python train.py --encoder_arch="quartznet" --model="audio captioner" --dataset="synthesised sound scenes: up to three everyday sounds over a background" --train_examples=26041 --time_shift_ms=50 --n_mels=40 --hop_length=160 --input="log_mel" --spec_augment=true --win_length=512 --tokenizer="word" --vocab_size=93 --encoder_norm="groupnorm" --encoder_activation="relu" --encoder_weight_standardization=true --encoder_depths=[3, 3, 3] --encoder_kernel_size=11 --encoder_stem="single" --encoder_widths=[128, 192, 288] --fusion="prefix" --decoder_width=192 --decoder_layers=7 --decoder_norm="layernorm" --decoder_norm_position="sandwich" --decoder_activation="geglu" --decoder_mlp_ratio=2 --decoder_head_dim=48 --decoder_fused_qkv=true --decoder_bias="all" --decoder_qk_norm=true --decoder_parallel_block=false --decoder_inner_norm=false --decoder_positions="rope" --decoder_prefix_bidirectional=false --decoder_connector="linear" --decoder_tie_embeddings=false --init="xavier_uniform" --residual_init="zero_last" --optimizer="soap" --beta2=0.95 --learning_rate=0.0028 --beta1=0.95 --shampoo_beta=0.95 --eps=1e-08 --precondition_frequency=25 --max_precond_dim=1024 --one_sided=false --adamw_lr_other_params=0.0014 --max_grad_norm=3.0 --cautious_weight_decay=true --max_steps=10100 --batch_size=192 --epochs=74.5 --lr_schedule="linear" --final_lr_fraction=0 --warmup_steps=500 --weight_decay=0.07 --adamw_weight_decay_other_params=0.01
Rows from block 3 of the audio encoder, named by matrix and row number. Each number is 128 + 32 x the weight over its row's rms, rounded and kept within 0 to 255. All counts start at 0. After the name is the row's rms in percent of the matrix's.
# short0: shortcut pointwise conv, stride 2 (encoder.blocks.3.short.0.weight, 192x128x1, standardized in use), inputs 0-127
short0.9 109 [124 122  96 126 121 117  79  72 107 107  74 115 132 145 164 120 139 107  67 153 143 156 144 173 130 121 163 106 108 131 159 155 113 162 140 128  88  91 108  74 167 131 157 118  87 137  96 143 202 156 174 151 165 175 139 128 119 165 114 156 144 180 136 126 132 150 218 122 157  60 101  77  87 149 123 126 144 147  83  74 177  82 177 141 114 162 164 189 210 123  52 104 154 175 119 132 200 152 118 135  96 138  79 115 107 101 126 156 115 130 132 131 133 164 116 144 124 130  85 105 140 170  93 119 121 149 158 112]
short0.10 096 [137 170 128 119 137 153 130 119 123 100 112 134 108 186 117  95 106 109  99 167  57 138 102 165 120 137 124  83  50 115 126 137 141 132 126 173 148 124  67 196 213 161  54 139  91 142 108  86 119 129 112 138 189 145 175 130 125  88 144 149  76 163  73 103 155  91 127 130 101 117  98 122 152 136 142 114 129  73 103  71 150 150 150 176 146 131 146 137 157 139  87 117 215 176 168 134  87  91 156  99 107  99 125 171 105  96 107 107 141 141  95  96 124 174 116 129 158 112 150 208 134 130 175 137 148 113 131  86]
short0.11 099 [114 124 136 147 117  94  97 162 131 159  95 151 112 130 129 112 135 187 173 120  82  77 140 134 109 149 128 114  79  94 142 160 148  82 144 101  81 149 135 110 134  69 114 148 108 175 112 154 107 161 162  80 115  79  61 146 145 197 174 118 121 164 107 167 202 187 168 163 164 135  96  96 154 152 105  64  85 188 131 161 114 104 107 114 133 118 147 171 150 124 149 115 128 150 126  67 134 153 108 148 117 209 107  85 105 107 111  81 175 201  90 163 117 113 151 114 189 108 118 138  97 149 148 109 176 120 128 124]
short0.12 113 [111 101  93 121  90 114 125  86 104 166 130  98 156 121 187 114 125 138 124 133 125 175 107 136  89  43 123 127  57 110 105 117 109 119 255 134 118 183 158 123 166 138 116 161 143 156 135 118  90 102  92  93 117 115 129 126 115 112 172 180 132 176  96 101 140 159  81 168 130 104 161 128 158 128 203 149 133 107  81 104 142  74 122  92 159 134  79 114 163 113 175  98  84 116  94 158 148  94 155 119 192 143 136 122 119  93 131 147 115 145 133 196 111  83 105 104 143 152 116 140 148 105 138 116 136 117  98 115]
short0.13 107 [115 188 120 130 130  88 111 137 110 144  62 104 141 139 140 124 120 121 111 155 130 172 108 112 121 108 126 111 113 123 127 123  84 127 101 135 143  96 134 166 116 107 116 101 117 123 102 128 122  94 123  92 255 106 142  57 155 133 112 132 197 116  90 100 135  77 127 119 105 122  18  85 128 132 154 118 132 145 115 134 102 116  83  97 199 114 121 137 118  94  97  88  77 108 102 124  99 137 123 111 108 133 125 165 136 122  81 147 133 151 120 113 150  87 120 119 122 151 110  98  85 122 126 126 123  96 169 255]
short0.14 094 [124 146 119 118 143 151 152 139 174 180  96  96 136 124 130 112 163 188 123 106 134 120 152 116 139 156 132 109 108 146  82 135 120 144 111 191 129  82 152  89 153 141  91 117 104 123 135 141 108 114 118 111  97 158 132 104 102 122 182 173  47 134 156 157 117 110 153 164 162 122  45 148 120 132 135 158 107 136 127  75 153 145 106 115  73 133 100 124 143 121 105 150 114 150 107 123 132 103 131 150 221 191 110 153 157 134  74 130 103  82  91 151 127 129 160 225  55 177 134 124 200 166  86  99 108 134 129  36]
short0.15 104 [115 127  60  84  99 152 117 135 146  91 147 136 168 134  87 114 120 128  92 126 180 100 113  89 199 102 110 156 126 121 160 185  94 147 101 126 173 133 142 142  99 148  88  82 206 138 124 107 167  83 109 119  73 102  99 143  96 160 124 111 155 115 157 156  98 129 149 146 144  92 177 110  98 103 100 179 141 111 160  93 116 156 101 134 179  84 100 141 188  78 114 124 129 170 147 122 109 141 135 153 137 136 177  92  97 105 153  85 158  93 112 131 182  73 194  94 126 119  96 109 164 113  75 203  68 131  89 157]
short0.16 085 [114 112 189 156 148 167 111 151 135 163 132 102 119  37  63 101 126 125 104 122 153 116 112 133 174 131  94 153  50 167 127 176 146 125  68 123 135 122 187 151  97 127 202 135 157 129 133 135 130 139 123 127 110 157 112 132 150 111 126 157 115 155  99  75 143 151 113 119  93  98 145 128 111 130 182 180 127 107  13 164 177  80  97 107 121 143  75 163 138 147 120 127 117 162 103 165 141 120 106 114 124 151 164  73 190 102 155  44 138 142 146 112 107 116 163 163 148 154  96  75 117 140  87 144  87 132 130 130]
short0.17 102 [156 130 117  89 163 122 151 118  92 160 194 170 144  71  78 176 115 174 146 165  82 156 190 149 189 144 154  82  82 111 142 101 111  62 112 154 173 108 161 197  71 111  98 101 189 157 174 158 127 135 106 185 154 125 133 111 142 103 142 134 137 153 156 140 101 131 109 123  93 202 211 127 112 105 150 120  91 138 145  96 139 138 130 110 140 122 162 119  80 103 109 131  58 167 182 120 129 132 111 105 124 154 155  69  83 155 137 122 113 121 119 146 167 155 136 162  81  85 124 117 152 168 117 127  86 137 132 145]
short0.18 095 [145  82 136 116 133 115 114 143 143 132 142 134 131  91 148 132 139  73 104 101 157 117 129 206 145 148 105 110 118 145 112 133 117 154  83 154 134 153 172  90  75 121 125 115 136 102 129  96 130  93 138 138 104 155 174 157 150 149 123 140 172  99 137 105 131 108 145 154 122 133 141 145 128 148 132 179 133 169 133 142 125 121 123 107 138  17 110 164  42  25 111 154  91 107 148 107 156  97  54 169 218 140 129 161 131 139  93 110  94  67 132 125 127 107 110 178 204 167 113 128  64 155  90 103 123 174 169 123]
short0.19 107 [133 127 127 174 162 145 131 120 114 138 162 139 164 137 119 107 142 175 157  68 128 124 126 124 152  84 166 138 118 165 141 120 138  86 189 113 124 153 140 146 168 111 142 131 159 187 131 136 118 149 165 163  30 195 103 179 179 134 134 164 121 110 150 149 123 106  61 107 104 156 142 173 124 159 173  51 166  76 143 164 133 155  91 155 119  96 123 146 143 108 114  97 119 221 137 145 146 140 134 161 102 134 162 127 131 124 133 204 114 128 146 107 103 124 101 131 129 131  62  96 135  66 107 163 185 124 212 123]
short0.20 107 [129 146 133 141  77  83 142 126 218  81 130 152  96 185 155  88  66  98 145 181  85 101  75 147  80 164 137 107 159 116 105 149  68  60 114 143  91 140 137 166 166  92 134 105 146 112 148  95 138 162  99 148 176  76  63 131 105 107 173 141 137 161 104 130 122 122 176 173 107 153 158  74 157 117 111 131 117 134 132 152 153 120 137 129 156  73 124 136 131 172 165 223 137 117  77 117  94 113 146 109 128  76  82 159 145  87 122 119 143 175 112 154  95 181  90 104 135 106 119 146 113  96 120 121 147  99 101 123]
short0.21 095 [124 139 134 151 128 143 152  85 174 125 140 114 160 155  92 138 195 132 131 149  86 118 135 159 124 187 116 129  96 179 111 156  95  71  59 102 140 181 110 100 112 119 110 143 126 115 121 139 169 154  81 102 162  94 117 155 169 112  85 211  87 154 111 193 149 157 159 132 191 108 127 143 205 116  69  70 106 136 169 119 132  96 130 135  87 120 186 170 154 119 210 120 129 127 136 103 112 145 183 135  82 102 132 190 141 111 108 129 154 112 156 121 176 149 153 121 103 154 174  85  92 102 112 167 123 122 156 104]
short0.22 107 [140 110 153  94 144 135 130 150 129 133 144 229 149 133 127 137 116 108 161 150 136  79 135  94 107  72 123 136 160 118 169 159  85 160  67 117 107 211  90 103 114 116 123 175  67 118  68 140 128 145 103  87 167 104 147 126 121 145 133 156  89 113 120 144 123 176 121 131  97 159 141 111  90 152 153 152 171 183 101 132 123 133 156  82 134 139 151 140 110 255 145  99 129 114 113 104  65 132 128 107 141  95 149 121 120 147 121 156 156  85 152 142 113  85 168 123 101 122  81 113 136 126 144 164 133 233  86 109]
short0.23 108 [110 119 106 110  91  80 101 126 134  98  47 119 227 122 125  79 115 117 121 104 151 129 117 131 153 106 143 127 100  95 134 121 129 145 164  97 167 129 177 118 167  64 111 114  47 117 131  81 126 134  70 147 124 124 108 101 123 123 134 183  68  45 110  85 157 122 172  90 170 148  69 141 155 100 119 121 110  75 135 227 126 123 124 104 133 113  97 118 107 133  94 162 155 150 142 106 128 106 159 122 167 144 142 123 139  86  76  72 145 106 111 139 141 114 109  77 127 158  81  65 125  95 146 114 139  95  95 127]
short0.24 099 [128 129 186 151 103 110 152 155 118 119 160 210 133 140 117 102 102 163 145  95  86 179 115 122 118 124  98  74 142 155 188 147 114 161 153 126  81  80  92  96 180 174 149 142 183 177 141  88 141 147 126 164 106  97 153  93  99 153 186 139 137 120 183  90 131 178 144 165 121 121 148 101  69 145 105  91 129 133 158 163 104 148  91  90 102  63 106 101 120 127 150 148  82 107 113 187 117 134 141  71 181 185 151 138 175 168 140 128 155 131 152 158 149 113 103 118 180 172 123 185 128  94 104  80 178 123 143 106]
short0.25 104 [ 80 120 111 154 196 117 158 124 209 156 140 121  70 118 123 127 141 105 108 129 233 127  99  90 166 126 108 100 169 111 128 140 148 107 178 140 179 125 105  96 124 112  93 122 161 171 148 152 130 137 152 111  84 126 105 131 118 120 137 149 111  77 146 221  78 193 118 138 148 104 108 110  76 148 144 105 200 166 126 150 143 145 101 157 129 102 129 108  95 139 138  93 144 123 109  58 158 128  61 122 105  70 117 165 140 114 130 148 115 145 185 112 151 157 138 188 115  97 128  58 105 121 172 164 133 115  91 117]
short0.26 110 [121  93 124 130 177 137 147 100 175 138 135 154 147 103 132  74  82 114  61 165 153 186  62 157 157  83 138 103 145 146 182 133 112 192 159 151 109 131 128 117 150 133 106  99 180 137 165 173 147  94 139 103 107  99 111 210 122 102 152  70 106 102 119 122 193  71 167 123 121 177 170 116  92  89 122 109 185 147 133 148 113 110 117 102  73 115 101  89 129 118 125 167 135 161 168  79  91 107 106 107 158  76  91 130 166 174 125 129 139 193  86 148  97  93 151 134  88 134 115 146 166 122 111  70 108 105 124 158]
short0.27 112 [159 146 129 171 117 107  95 146 152  92 132 121 171 166 138  97 117 107 123 152  94 149 125 152 115 118 105 105 203 110 181 150  95 139 157 148 124 126 126  97 200 112 147 125 214 100 132 133 126 128 153 128 159 119  76 125 136  63 155 150 143 151 120  60  88 155  97 143  99 111 144 114 133 137 126  87 100  67 116 138 123 134 111  76 131  91 228 179 174 120 162 139 123 105  63 137 146 147 188 110 139 114 144 131 169 122 138  83 171 157  80 132 123 126 148 155 204  88  43 111 163  91 138 163 164 120 104 125]
short0.28 103 [130 184 149  83 114 137 158  95 132 158 127 173 127 117 161 142 129 136 112 157 130 158 164 124 111 132 105  96 198 177 145 115 108  63 150 115 140 114  99 106  75  94 139 139 154 108 141 182  95  67 167 219 109 138 169 126  70  92  77 102 127 120 122 155  74 104  91 118 126  83 146  74 142 128 113 140 138 179 180 131 110 119 165 169 114  69 127 134  98 168 127 164 151 142 133  87 125 131 125 116 140 155 106  99 136  53 109 130  72 170  95 118 185  76 130 150  83  83  86 119 138 183 144 163 138 158 128 186]
short0.29 108 [122  65 144  70 145 169 132  95  49  88 132 142 176  48 169 123  70 138 112 173 104 167 104 163 135 102 162 107 105 121 159 114  97  54 110 142 116 101 140 103 181 118  68  98 135 139 100 128 115 114  82 131 113 126 140 131 125 121 105 102 129 154 151 136 117 133  81 107 154  88  94 113 152 114 175 104 101 106 118 126 130  48  94 199  67 132 119 100 118 149 108  72 136 142 113 179 128 150 149 157 138  98  99 120 160 170 135 119 140 131 107 173  87  81 132 100 187  52 141  95  62 134 116 149 141 142 135 109]
short0.30 096 [118 142 140 120 128 109 107 162 110 156  82 159 148 116 146 192 164 127 164  85 130 122 128 148 116  51  94 173 146 111 126 125 108  99 170  72 140 136  46  81 166  77 166 105 126 125 144 144 122  93 101  98 127 117  98 160 111 153 134 141  72 119 152 143 107 101 173 124 102 121  96 105  76 110 107 123 162 131 131 112 115  94 112  74  73 126 160 124 160 107 180 124  49 180 159 158 158 112 140 166  87 132 100 143 130  95 137 141 134 144 154 129  86 127 102 123 128 138 122 127 105 255 135  49 140 111 101 116]
short0.31 119 [110 101 135 124 106 137 125 111 148 112 126 146  99 105 110 122 176 111 107 115 145 173 164 137 139 234 143 106 173  87 116 127 110  41 115 108 108  94 128  93 142  79 114 122 155  91 122 127 168 115 135 103 148 119 122 124 150 101 113 165 120 134 105 126 136 146 145 131 135 118 137 143 168 177 255 116 143 127 156 166 125 123 137 152 101 124 133 145 151 101 127 212 110 129 139 147  39 144 133  51 118  71 156 123 154 133 136 169 148 201 137 171 128 121 140 131 154 134 151 116 107  72 109 121 170  89 125 129]
short0.32 107 [138  80 176  76 141 123 155 212 132 113 117 138 115 116 151 136 150  81  89 170 135 111  15 110 131 111 129 135 168 112 117 113 131  89 142 140 134 139 134 115 210 128 104  93 105 159  84  87 105 102 142 110 110 164 110 111 114 136 129 154 168 129 126 142 101 184  57 189 130 116 144 117 132 207  58 141 115 143 140 127 120 183 140 132 114 101 138 136 151 133 159 111  69 119 104 221 105 160 127  99 109 113 132 103 135  96 149 150 126 138 169 108 106 174 114 149  92  91 149  80 102 109 132 161 141 183 185  96]
short0.33 077 [107 118 133 108 131 143 157 140 147 140 143 134 129 144 120  69 125 111 110 154 152 117 122 180 149 126 107  32 122 139 167 164 113 111 202 139 120 213 148 150 111  75 144 104 169 114 147 233 134 110 136 120  89 116 176 124 121  96 108 141 144 147 125 169 133 121  94 138 117  95 136  52 112 121 148 136 124 131 137 119 122 129 115 154 121  85 255   6 138 150 180 130 136 140 102  96 162  97 102 105 121 159 127 134 147  93 123 108 108 112 155 120 141  89 136 131 155 131 183 132 129 118 115 124 142 126 121 153]
short0.34 076 [125 108 163 148 149 126  73 156 172 149 129 163 136 124  35  83 155 129 143  60  66 119 128 206 116 136  92  36 141 122  99  84 138 111 173 139 145 121 146 111  78 135 128 113 145 117 133 126  98 169 134 123 108 131  96 130 105 109 117 164 171 127 124 178 105 137  91 135 137 103 125 135 105  95 139 100 113 129 146 114 110 139  65 102 161  94 173  29 166 186 102 149 118 114  89 127  99  80  63 120  81 113  82 145 173 112 132 103 102  79 145 115 117 115 113 105 157 168 150 113 135 165 153  61 150 107 157 142]
short0.35 109 [ 82 102 131 119  85  94 185 161 158 170 113 150 103 131  83 117 102 122 174 115 137 120 131 114 111  88 101 160 140 127  82 106  87 123 214 120 139  89 125  98  62 124 103 134 119 171 141 120  94 125  96 133  98 139 132 109 134 148  81 138 140  71 178 255 146 168 143 150 153 125 150 166 115 172 115 106 168 155 107 132 163 154 136 129  84  90  97 107 120 129 100 121  86 129 159 106  86 194 103 153 120 123 129 148 207 143  99 163  74 139 147 146 148 149 129 113  75 142 147  91  81 120 121  69 129 111 121 150]
short0.36 099 [132 140  84 135 166 180 170 123 146 100 137 104 123 118 199  91 141  83  97 164 154 130 112 116  78 116 176 129 156  70 104 113 112 255 138 144  82 115 128 152 122 140 156  97 117 113  90 140 135 107  96 119 110  86 109 148 119 137 121 125 165 212  89 139 165 150  92 137 117 117 117 121  94 139  90 139 171 114 138 187 131 183  51 167 163 156 132  99  98 121 126 107  84 161 183 144 139  75 155 123 180 179 110 117  93 104 123 130 144 135 143 171 110  78 117 118  97  92  98 118 180 158 128 126 113 107 129  90]
short0.37 087 [132 125 105 156 133 102 164 138  73 146 110 154 186 113 115 169 155 139 128 146 178 143 144  76 105 165 143 110 142 119 101 110 117 166  97  85 136 143  99 140  74 140 149 107  85 117 145 104  96 161 123 141  58 104 142 159 133 131  98  98 145 168 149 126 128  71 113 120  81 141 120 131 121 141 191 147  73 174 133 138 133 156  65 123 173 124  95 118  76 105 110 150  72 114  77 137 161  84 144 153  35 184 163 114 162 123  95  97  93  76  43 157 135 172 167  67 108  85 140 157 122 102 158  94 125 135  94 158]
short0.38 082 [ 79 109 175  99 163 183 141 132  96  97 179 172 180  87 150  90 125 108 175  85 174 136 133 110 139 151 100 143 127 131 126 167  96  56 110 141 144 112 132 118  42  67  93 143 180 196  96 105 102 113 123 162  49 114 123 139 183 143 142 100 170 180 106 138 144 133 112 177 112 148 157 127 147 155 135 118 131 101 171 132 140 113 120 130 130 125 120  96 162 117 106 193 114 156  93 134 127 149 165 188 161 122 119 101 117 111 164 130 126  47  89 197 133 109 114 163 107  95  74 141 144 100 143 113  95 136 153 169]
short0.39 099 [130 152 142 147 109 135 118 148 144 109  98 132 203  97  89 170 160 121 199 104  98 136 115 161 124 132  65 123 122 127 165 143 145 127 139 129 116 142 122 147  64 138 186  76 158 143 130 128 143  97  93 151 211 141 136  98  96 137  94  80 131 131  82  82 149 111 127  96 134 151 108 149 122 113 114 126 169  73 183 145 115  88 123 137 145  69 131 157 118  95 193  84 123  85  42  78  98  45 116 121 100 114 149 126 107 151 154 120 157 180 118 164  72 119 133  64 185  86  97  81 115 117 142 101 122 131 152 112]
short0.40 101 [132 116 121 135 140 144 137 105 167  95 164 164 203  61  80 134 131 103 127 131 180 101  49 153 121 163 100 111 130 145  71 147 117 174  75 136 145 121 102 116 113 182 156 115 161 114 104 145  95 139  52  90 103  99 130  72 114 145  93 120  65 165 132  28 101 176 152 180 146 153 113  90 108 174 118 145 121 132 135 129  96 173 160  65  98 150 138 156 148  83 164 125 136  66  78 154 119 112 102 143 115 138 146 133 172  97 158 133 113 124 109 118  85 123 120 144 112 147 123  60 125  89 139 159 121  79 127 108]
short0.41 108 [121  90 153 137 139 135  86 124  93 117 209 170 159 136  88 103 106  85 135 156 132 124 153 172  75 109 130 148 103 101 153 134 164 156  87 235 142 147 138 149 140  89 125 101 161 153  81 209 131 136 108 124 135 109 121 127 151 100 199 117 125 165 126 135 118 105 114 141 130  57 124 100 128 117 106 150  43 104 129 132 142 167 189  99 137 125 145  82 157 111  87 131 115 135 109 123 137 109 106 112 120 103 145   3 133 176 139 182 126 115 128 106 145 106  96 135 111 109 183  96 153 119 167 140  81 104 138 162]
short0.42 107 [ 86 141 124 118 165 127 172  92 142 123 129 137 149 156 170 149 121  81 144 162 107 145 114 106 138 152 160  86 115 190 132 102  87  79 191 163 139 112 120 121  73 117 114 112 166 151 144 145 150  62 108 113  75 122 180 175 191 132 138 126 111 129  83 144 139  82 155 106 105 145  99  85 136 127  82 172 199 158 100 128  74 150 179 170 123 195  84 124 108 114 104 168 152 171 146 183 145 111 146  93 157 177 107 147  93 148  98 153 109  90  90 145 125 147 155 178  79  77 124 182 125  64 124 147 112  92 106 133]
short0.43 118 [113 136 120 106 100 156 194 146 111  93 143 114 122 106 127 163 105 138 115 108 164 134 200 174  86 169 113 121 140 136 143 113 131 225 108 143 174 106 133 110 102  82 177 178 125 210 146 142 121 136 122 170  99 160 150  98 102  98 143  96  96 151  91 100 120 129  94 143 172 104  83 152 138 121 101 113 123  79 121 148 138 159 175 124 103 108 149 115 143  94 148  60 124 117  97 142 110 140  99 180 135 145 101 107 133 161 116  89  95 240 149  99 181 119  79  88 142 147 155 171 155  51 153 100 166 130 101 139]
short0.44 101 [133 167 104 164 192 140 138 149 105  89 195 167  83 153  77 122  92 111 137 145 161 162  90  94 131 143 124 128 121 170 122 158 149 129 110 135 133 103 117 124 126 211 126 178 157 149 121  92 125 193 116 115 138 132 139 137 121  99 136 104 135 157 109 102 119 171 109 114 132  97 134 132 115 106 152 152 136 151 147 191  80 169  41  90 107 212  98 202 114 145 145  94 132 185 117 158 139 115 104 168 182 128 126 125 159 104 170  84 141 102 111 154 216 158 115 144 124 126  87  57 123 163 173 135 100 106 113 160]
short0.45 109 [146 100 116  80 141 127 137  99  94 110 127 131 123 108 109 124 231 173 122 132 157 191  76 100 135 132 159  91 150  83 122 140 126  91  90 133  99 134 109  93 161 107 136 113 120 125 183 151  94 110 126 148 116 123 113 119 152 128  88 189 174 140 123 142 157 105 124 134 118 126 115 187 134 243  35 127 132 124 146 137 116 133 180 115  83  96 136 107 138 115 110  60 121 165 135 148 113 151 124 164 145  29 104  85  85 103 138 110 111  74 143  72 133 157 123 134 118 123 155 117 115 168 128 147 140 115 209 102]
short0.46 110 [140  95 133 116 125 198 122  93 137 114   0 136 110 147 103 122 136 141 128  75 125 141 144 135 117 135 127 148 120 122 174 121 109  93 117 215 119 119 127 129  87 134 118 124 133  98 110 130 148 124 140 124  70 151 141 121 116  86 122 125 141 138 130  96 117 144 109 158 136 152 255 130 146  88 135 151 103 128 135 105 104 162 179 112  93 200  95  99 144  87 150 124 145 106 137 130 119 120 138 108  99 120  99 122 120 174   0 132 129 128  90 125 140 148 133 123 134 201 184 139 131 131 137 131 103 126  72  97]
short0.47 104 [167 130 162  89 138 160 144 120 122 117 129 107 142 179  80 129 131  88 124  51 111 196 141  92 130 176 131 171 134  80 100 129 144 126 134 143 179 127 135 110 162  89 119 158 128 110  94 114 121 121 146 161  68 123 132 165 142 103 114  59 158 132 165 107 147 128 138 116 136 116 171 172 132 119  88 111 182  97 121 133 150  90 149 144 168 105  68  84 118 154 153 148 127 124  33 110 133 125 146 179 136 101 104 174 124  99 160 158 102 241 158 121  61  91 115 151 197  97 188  77 147 135 125 115 124 106 135 128]
short0.48 095 [124  97 107 179 126 134 139 145 126  85 155 101 150 153 105  88 148 115  99 123 164 151 105 144 141 120  81 149 201 131 101  94 130  38 136 165 126 156 140 146  81 141  84 144 155 107 108 127  94 155 137 109 152 133 107 105  57  76 129 120 159 134 219 164  88 143  77 126 105  98 160 135 106 123  72 191 112 147 121 112 118  77 179 160 161 143 120 145  99 124 121 109 127 207 122  81  62 152 142 128 142  65 117 149 134 162 142  93 112 192  89 164  78 114  85 157 141 112 138 163 167  93 123  77 144 145 112 151]
short0.49 097 [112 140 192 121 122 158 156 123 188 136 181 136 145 107 133  91 168  78  98 137 112  84 122 121 143 159 112 159 123 128 151 160 159 116 143 106 110 119 110 127  91 123 127 131 123  92 118  73 136 114 119 102 113 111  81  79  96 131 134 128 170 166  90  47  27 208 173 134 175  86 140 188  71 103 110 150  90  96 111  90 172 122 165 155 157 140 153 146 190 146 153 109  85 121 138  47 136 136 127 153 152 198 136 109 111 106 143 129 154 136 131 137 167  78 118 147  76 110 164 115 136 126 153  79 136 117 127  80]
short0.50 079 [111 151 107 118 124 148 110 115  94 123 224 134 125 130 108 113 100 129  91 113 101  91  95  98  95 162  98 109 148 110  97 108 144  95  92 113  75 135 122 104  81 100 118  86 105  70 162 186  68 151 219 116 130 115 143 122 131  85 144 125 143  86  83 148 168 180 115  66 107  91 157 147 102 129 130  99 135 157 155 143 127 124  85 100 144 117  94 138 110  76  94  97 159  90  99 105 116 110 151 107  80 104 145  83 143  93 222 135 144  82 143 100 100  68 105  89 109  91 124  69  97  78 155 125 101 156 103 111]
short0.51 110 [111 147  82 110 111 165 177 121 158 100 179 123 132 138 137 212 211 123 118 182 129 125 164 123  98 128 106  98 103 120 103 139 152 210  94 143 138 138 131 138  46 100 135 138 133 127 216 164 118 147 122 151  96  81 128 148 121 105 159 149 121 142  95 131  94 205 198  98 183 124 178 121 100 112 114 140 147 123 123 152 100 143 104 176 131 206 105 173 118  84 107 116  95 123 172  84 153 103 137  97 118 226 107 127 100  93 157  84 138 123 154 134 130 128 115 114 109 156 127 118 106 125 103 132 157 160 132 144]
short0.52 115 [115 115  94 182 145 133 127 167 102 125 125  90 166 141 150 180 173  83 136 140 119 106 155 114  97 159 131  88 145 128 146 185 143 142 164 136 109 152 150 118 155 145 171  99  88  99 121 124 167 148 110 152 142  93 178 130 118 151 125 169 136 205 111  64 187 142 150  98 125 104 152 176 112  99 198 135 138  90 145 105  95  96 106  81 166 129 176 188 145 118 110 112  93 133  71  99 170  80 105 131 142 153 130  92 145 178 165 117 154 121 140 128 188  69 133 162 230 115 107 129 177 150 169 155  84 151 117  93]
short0.53 095 [122 218 110  96 148  86  87 118 127  87 127 135 132 171 150 143 123 104 193  84 170 157 154 152 159 126 164 131 206 158 129 113 143 142 103 111 132 103 103 141 131 103 145 134  85  76 110  76  99 164 113 148 118 125 112  93 116 163 216 162 105 135 124 143 156 119 170 123 128 108 138 142 113 113 123 123 130 153 120 138 188 129 147 139 134 149 117  77  81 191 182 127 100 116 193  86  97 174 202 141  78 117 114 177 106  70 135 124 158 109 135  93  83 117 120  72 115  77 146 169 165 163 157 126  92  84 158 145]
short0.54 110 [165 125 111 123 153 132 148 140 137 153 112 121 182  88 105 179 125  90 131  91 131  89  77  97  69 163 153 157 165  74 111  85 132 124 132 156 119 100 133 111 168 183 159  90 100 131 122 173 114 139 165 141  89 109 128 120 133 168 123 119 127  98 148 141 200  77 156 130 116 187 127 106 145 107 142 129 130 130  93 158  67  98 102 133 129 133  78 119  91 113  65 117  94  86 137 134 153  99 159 173 124 213 124  38 184 136 138 153 193  92 144 125 131 122  87 146 101  61 153 159 147 132 190 141 104 146 123 190]
short0.55 100 [118 110 146  40 133 123  92  75 176 121 137 117 159  95 121  71 103 133  95 145 104 122  79 180 109 136 122 107 174 149 203 194 112 105 141 141 106 123 146  96 124  89 205 102 101 125 134 129 145  71  97 136 104 151 150 120 135 124 126  93 124 188 133 136 135 159 180 112  91  64 150 146  92  66  83 103 124 146 146 123 107  86 178 150 115 130 159  46 142  92 108 115  41 107 105 135 139 127 143 187 126 139 157 150 101 112 168 156  80 104 162 126  86 167 146 125 108 138 196 102 139 125 141 127  95 138 127 140]
short0.56 100 [145  78 102 145 183 110 100 134  98 128 152 150  79  85 130 102 164 115 175 117  83 106 148 148  69 152 155 169 146  89  83  94 128 120 117 152 149 158 142 167 198 148 120 178 151 153  96 138 131 134 129  94  93  56 121 126  85 154 134  86 127 139 125 184 101 121 159 140  87 107 139 139 128 152 114 143  81 141 142 145 200 165 148 141 137  73  55 101 105 104 153 113 125  89  85 201 150 127 152 148 129 123  76  82  91 165 108  92  72 117 118  99  68 135 112 130  69 143 124 144  92 122 102  91  48 131 151 112]
short0.57 108 [ 79 124 106 124 154 117 142 128 121 141 106  85 133 126 178  73  88 134 149  96  82 127 110 130 130 208 122 133 137 177 149 116 113  37 164 121 168 131  98 105  68  78 141 169  86 138 168  89 124 196 128 173 125  73 134 181 114 159 120 107 142 170 138  90 169 172 152 146 104 131 121 120  86  97 177 116 142 148 142 146 104  98  91 140 139 124 138  75 129 161 137 167 107 154  81 145 212 134 106 170 163  81 128 127  91 110  92 113 116 122 184 121 111 191 177 108 193 133  82  99 136  90 108 134 123 136 105 116]
short0.58 106 [201 117 139  92 151 113 107 118  93 112 129 113 157 163 142 126  29 193 143 109 148  95 118 132  99 248 125 118 149 134 149 146 116 122 183 126 191 110 111 113 141 146 115 122 156 197 123 111 121 128 145  89 126 117 102 113 102 143 126 126 127 167 112 121 128 123 117 116 124 126 131 108 148 128 103  88 175 132 132 134  99 102 143 131 128 122 152 137 131 126 140  84 118  96 105 120  94 133 160  90 105  75 113 135 134 115 121 118 127  96 141 108  94 110 104 154 124 116 108 111 112 255 161 107 105 121 121 132]
short0.59 096 [161 131 120 103 126  66 150 118 133  91  15 125 122 188 128 128 130  90 160 118 134 140 129 124 116 145 145 168 111 161 112  78 127 163 143 182 128 136 177 136  97 130 141 124 107  75 117 124 131 158  90 172  81 104  91 115 115  93 142 129  92 152 142 129  98 108 111 128 113 123  16 179 119 135 162 166 221 130 131 112 122 116  98 122 104 135  99 160 110 145 138 165 145 127 122  86 127 127  61 129 112 119 104 124 120 132  48 113 153 212 153 155 123 142 101  41 124 186  78 120 133 133 132 119 120 150  98 108]
short0.60 097 [123 145 126 146 135 184 129 119 124 118 197 106  96 119 127 128 108  45 135 145 146 151 118 116  95 129 107 140 141 113 120 124 136 103 149 131 161 124 132 148 149 135 101 132 120 130 153 116 111 126 139 133 143 148 131 119 135 156 118 151 160 121  76 143 134 163 129 123  92 126 125 125  76 100 126 148 163 129 129 134 137 147  90 105 101 135 159 142 116 127  92 105 128 105 143 148 131 112 152 109   0  93 118 167 145  89 184  87 152 104 108 109 134 135  90   0 142 204 113 188  28 125  90 136  77 188 134 162]